From a checkpoint of a small image captioner: 64-pixel images, decoder norm layernorm.
Rows from block 3 of the image encoder of a small image captioner, named by matrix and row number. Rows with one number within an expert belong to one neuron, the router's apart. Each number is 200 + 40 x the weight over its row's rms, rounded and kept within 0 to 999. All counts start at 0.
After each expert's rows are labels from the 100 images, of 14976, where the router gives the expert most weight on average: "top examples" is what is common among them. Only what is clearly more common there than usual is listed. The data: rendered dice on a table.
# router: slot weights (encoder.blocks.3.mlp.router.weight, 16x128, trained with AdamW), inputs 0-63
# up: expert up (encoder.blocks.3.mlp.up, 16x64x128), inputs 0-63
# down: expert down (encoder.blocks.3.mlp.down, 16x128x64, transposed), outputs 0-63

# expert 7
router.7,246,192,197,165,191,187,145,159,220,250,172,262,187,212,283,213,217,151,252,192,161,234,210,120,183,212,161,120,206,163,212,155,164,254,227,179,224,224,239,151,191,143,233,207,265,178,202,188,180,112,228,179,207,143,234,212,142,222,164,167,244,245,213,161
up.0,223,185,197,175,133,225,256,234,166,238,230,193,161,220,248,143,190,241,236,183,210,197,229,291,203,212,235,204,217,259,181,263,273,217,172,208,242,157,179,217,254,188,244,242,172,260,174,179,148,176,123,237,158,207,120,185,283,216,153,142,182,169,240,141
down.0,227,199,213,228,293,170,144,191,203,139,120,247,217,227,190,182,221,153,133,176,219,127,219,171,210,174,205,186,180,126,214,103,193,162,155,160,202,225,184,198,144,161,170,162,200,184,203,222,204,245,277,143,233,222,239,262,112,201,250,238,212,239,169,242
up.1,181,244,152,216,213,191,188,247,211,184,160,175,182,217,240,260,166,174,228,231,170,172,263,189,173,234,181,199,166,239,179,187,216,161,115,254,189,131,209,195,241,260,229,248,175,205,229,237,208,163,220,177,242,230,188,210,236,138,220,217,252,192,204,227
down.1,217,180,271,193,202,240,195,189,159,154,210,224,168,181,143,159,154,223,159,220,247,211,165,163,246,201,233,176,187,246,193,202,207,231,210,237,199,294,221,221,199,126,162,125,297,210,175,127,177,202,159,246,145,162,217,191,141,264,210,261,194,146,277,174
top examples: dice: one; total: 1; total: 2

# expert 10
router.10,139,162,256,196,185,205,205,161,281,185,178,142,250,205,182,172,220,123,164,188,155,166,212,161,245,180,182,136,218,175,196,187,190,214,193,227,196,222,187,254,233,242,212,194,226,141,178,232,192,215,196,135,200,248,229,208,242,221,278,252,157,244,209,233
up.0,220,155,182,197,140,150,222,162,207,259,154,213,276,201,146,255,164,174,220,195,105,171,193,188,198,247,144,164,205,192,206,194,249,266,247,205,173,249,185,204,199,131,177,239,182,168,245,202,208,195,152,233,195,179,205,263,197,207,182,235,230,258,154,186
down.0,145,193,169,163,222,192,213,271,149,221,264,182,181,276,218,132,235,210,182,168,220,225,187,173,252,157,185,137,191,218,180,171,198,197,174,222,197,129,235,252,209,233,216,155,176,196,124,171,185,262,257,170,166,184,174,107,191,168,218,218,176,133,149,244
up.1,109,206,231,180,163,147,241,193,210,185,249,153,137,216,204,168,269,189,245,166,189,171,246,267,270,221,285,230,179,245,187,192,151,169,250,208,216,225,284,197,184,217,140,233,239,123,228,178,205,213,223,219,185,311,238,206,186,194,243,160,103,192,187,129
down.1,224,170,169,231,159,256,171,194,170,212,158,245,248,138,201,238,133,186,214,209,208,275,213,154,149,166,163,174,193,194,220,163,229,210,155,171,195,224,164,177,178,157,151,181,262,243,163,205,212,216,196,211,149,87,156,177,231,220,188,247,237,184,225,208
top examples: dice: three; purple die

# expert 1
router.1,162,189,237,167,168,283,215,177,177,201,191,228,270,256,228,227,242,231,279,167,153,255,140,119,169,158,233,185,228,208,221,132,241,222,257,153,257,171,193,171,156,153,242,161,253,203,162,146,144,187,238,144,164,217,149,182,233,248,271,142,217,192,255,184
up.0,250,192,242,199,154,165,194,264,147,212,219,159,234,181,237,261,211,176,246,253,236,206,248,210,254,171,218,207,160,126,225,269,179,199,258,215,241,169,212,166,219,167,243,187,202,203,137,176,224,131,197,199,213,245,184,191,208,93,260,233,199,225,178,217
down.0,207,172,156,172,197,245,202,205,221,235,132,234,147,222,149,190,189,269,163,179,158,225,127,207,243,200,247,212,201,238,160,194,225,147,137,196,173,201,191,298,190,229,238,184,243,167,240,222,154,232,237,222,157,241,213,188,185,165,217,133,213,126,252,233
up.1,204,202,193,239,220,175,112,192,197,217,131,207,224,234,219,213,161,195,212,179,205,130,206,189,199,189,235,213,147,149,220,203,203,220,240,266,129,156,211,184,180,154,163,274,130,146,193,222,264,177,195,200,169,220,297,198,131,225,220,228,245,210,151,237
down.1,220,188,158,201,122,246,210,252,222,124,217,223,196,192,198,163,212,237,213,240,209,209,175,185,189,248,236,136,256,252,193,221,226,215,176,215,248,181,165,192,193,240,160,156,171,273,137,199,213,242,261,198,223,214,179,262,277,116,151,213,197,203,168,175
top examples: red die

# expert 6
router.6,135,167,231,179,229,237,149,173,232,193,170,232,251,304,249,187,264,180,270,176,148,220,186,174,258,190,225,205,153,208,183,142,207,208,134,189,204,219,167,221,164,228,226,162,197,201,171,182,182,156,229,119,254,187,155,237,215,230,208,220,165,175,186,196
up.0,178,148,194,140,196,230,174,185,215,125,208,270,133,176,189,153,135,191,211,182,238,185,179,287,197,178,100,197,129,149,244,202,178,148,148,260,234,199,222,192,225,227,191,133,185,210,133,203,177,197,139,213,250,230,232,167,225,201,227,267,208,225,288,237
down.0,235,313,220,190,195,231,150,196,257,207,249,212,209,221,145,234,333,206,192,242,160,234,231,141,229,210,204,175,227,223,261,121,268,201,249,257,170,158,178,178,252,263,178,214,239,202,269,184,199,195,249,212,105,184,165,225,177,188,164,201,201,196,195,179
up.1,196,208,147,263,228,183,187,273,229,186,273,233,202,194,171,182,180,235,161,189,215,182,210,179,178,320,120,155,223,252,203,204,179,217,160,153,221,156,154,176,174,264,146,180,137,239,143,210,221,184,232,229,224,230,246,244,193,214,253,210,173,178,171,224
down.1,112,186,189,166,179,231,216,164,230,165,111,184,174,172,257,280,238,205,229,190,160,207,185,164,282,159,214,234,184,154,213,181,175,249,158,238,155,252,137,185,218,99,232,218,208,137,185,174,219,201,183,182,137,150,176,219,205,186,157,191,197,209,174,201
top examples: dice: three; yellow die; orange die; green die

# expert 0
router.0,226,126,276,182,138,240,178,157,276,194,170,159,252,204,208,203,226,167,273,206,141,204,242,197,188,170,145,153,146,216,203,148,207,239,153,240,236,228,229,253,230,191,247,163,277,151,155,226,238,211,206,176,240,274,193,178,201,218,259,193,186,265,171,219
up.0,183,226,229,273,183,184,240,196,182,204,223,176,216,297,233,211,151,113,231,226,199,179,179,256,144,181,190,231,193,175,127,226,191,232,177,122,215,210,234,195,213,157,207,202,261,266,184,92,207,150,281,216,243,241,312,133,155,229,196,209,298,168,198,193
down.0,197,189,136,157,158,178,237,222,180,232,184,206,133,182,163,225,205,255,200,156,252,214,209,158,244,200,215,230,217,220,211,221,229,227,223,255,179,139,184,208,186,261,297,184,148,206,244,281,257,216,155,174,177,165,114,201,195,193,159,151,69,255,202,166
up.1,223,209,167,224,279,176,186,193,231,163,268,137,185,125,133,168,190,162,190,220,230,279,251,223,168,127,245,162,265,102,182,218,171,179,173,242,226,228,158,126,283,218,163,225,192,164,212,239,164,197,199,204,206,200,215,242,218,257,221,202,202,174,173,211
down.1,126,186,215,176,205,181,192,206,162,211,114,199,234,241,291,223,205,256,208,129,222,127,141,161,219,223,191,180,197,177,212,169,146,202,153,204,176,197,152,228,194,188,248,235,168,179,162,146,183,237,284,212,149,176,216,234,149,123,143,203,204,208,276,204
top examples: dice: three; green die; teal die

# expert 2
router.2,148,165,233,182,239,239,168,254,196,234,230,216,189,227,208,167,163,166,220,229,130,219,179,186,228,206,187,172,227,241,198,209,247,264,152,272,246,156,135,261,209,163,143,120,255,141,159,158,183,164,277,101,229,250,245,255,228,248,229,207,143,185,178,205
up.0,185,205,205,214,127,248,263,214,250,198,212,197,151,219,244,215,216,157,166,160,211,172,188,246,192,181,135,178,258,210,206,183,140,223,225,218,199,234,241,220,140,175,167,186,154,130,209,190,158,235,183,197,170,198,199,252,192,108,262,182,218,194,188,239
down.0,238,221,227,181,183,168,190,154,204,151,161,123,232,140,189,270,146,198,282,253,218,201,253,139,183,223,238,176,214,205,179,177,226,190,174,212,211,179,179,135,233,186,209,289,234,222,202,190,235,151,176,247,208,249,240,191,260,276,143,238,171,145,216,183
up.1,211,189,182,175,143,153,236,233,187,272,141,210,247,187,161,236,196,297,240,183,155,194,241,244,205,214,251,233,149,185,205,257,214,179,205,151,177,105,194,154,212,217,152,172,191,150,155,158,265,211,222,196,251,295,137,205,217,169,205,208,190,229,270,223
down.1,208,204,225,250,201,278,285,120,257,232,223,147,182,230,232,255,179,197,153,179,196,226,153,244,129,244,164,118,243,251,200,247,227,190,272,270,215,251,227,197,130,157,160,181,252,181,231,257,200,135,188,217,205,205,171,204,204,200,191,194,217,237,168,236
top examples: dice: three; red die; blue die

# expert 11
router.11,253,153,268,218,244,225,212,206,278,168,193,174,160,238,148,270,197,195,150,194,165,139,193,189,192,264,150,176,283,248,213,203,205,187,110,227,211,154,173,196,226,223,220,188,217,257,210,231,166,132,242,270,142,202,261,213,234,233,200,272,221,195,190,168
up.0,178,158,172,153,141,182,205,233,183,249,182,194,184,219,274,160,188,115,238,221,289,282,150,171,199,185,222,223,209,215,230,204,214,179,206,153,188,223,222,170,242,236,187,165,213,157,256,248,204,230,294,195,197,248,226,211,236,139,236,198,247,138,267,206
down.0,167,155,158,215,245,143,201,185,234,144,264,202,260,167,179,262,149,217,269,175,183,197,218,207,190,196,168,198,229,168,189,187,137,286,157,225,181,179,250,180,181,205,198,234,257,254,199,186,185,160,164,203,179,158,145,182,195,229,133,217,185,180,179,214
up.1,239,225,194,213,211,243,196,174,276,194,141,183,141,206,194,176,223,179,165,163,204,142,236,213,200,224,180,175,236,202,233,220,246,181,130,223,213,180,266,136,190,278,271,152,218,217,148,236,178,192,175,241,141,140,266,164,176,195,157,274,180,196,190,175
down.1,152,179,185,229,170,172,170,241,145,251,228,240,189,220,169,190,179,249,250,277,206,245,218,283,198,204,130,237,180,164,224,225,183,157,244,199,226,229,161,246,180,148,125,210,192,189,271,235,224,168,142,188,250,232,193,255,187,211,242,164,248,232,202,199
top examples: dice: one

# expert 8
router.8,153,171,249,225,114,140,167,178,123,173,184,274,246,221,196,133,212,241,151,175,195,151,230,198,175,239,187,220,246,217,206,153,215,143,224,183,252,198,157,154,253,245,198,282,136,206,160,220,247,217,181,235,249,154,234,155,208,262,159,222,206,184,218,210
up.0,152,197,253,171,176,239,130,100,245,153,199,231,200,270,208,192,212,219,164,245,181,215,214,219,201,172,243,193,231,229,240,207,215,231,249,260,186,198,177,221,244,194,110,183,175,270,126,175,204,185,198,186,235,210,142,251,204,204,248,244,197,269,186,201
down.0,173,122,188,172,220,154,231,262,170,265,164,235,113,210,185,204,228,168,242,194,236,126,228,195,227,183,175,195,179,140,94,175,154,75,185,171,232,173,165,149,234,173,197,181,219,140,197,269,191,213,176,200,200,195,246,211,192,101,175,208,162,141,168,195
up.1,181,109,284,172,202,190,270,136,212,209,155,151,206,162,117,221,264,159,161,174,208,165,163,185,203,210,172,224,119,163,267,223,188,223,229,219,213,179,232,245,182,205,231,200,207,217,251,205,230,184,261,296,218,230,199,192,263,236,194,183,191,185,109,204
down.1,202,245,179,233,250,226,238,217,148,193,260,238,222,196,269,193,163,207,237,233,142,256,194,185,217,216,221,130,257,218,212,206,142,171,237,217,96,237,227,200,220,193,176,144,187,197,168,198,169,241,186,121,190,158,148,232,206,161,158,205,206,168,258,161
top examples: dice: one; black die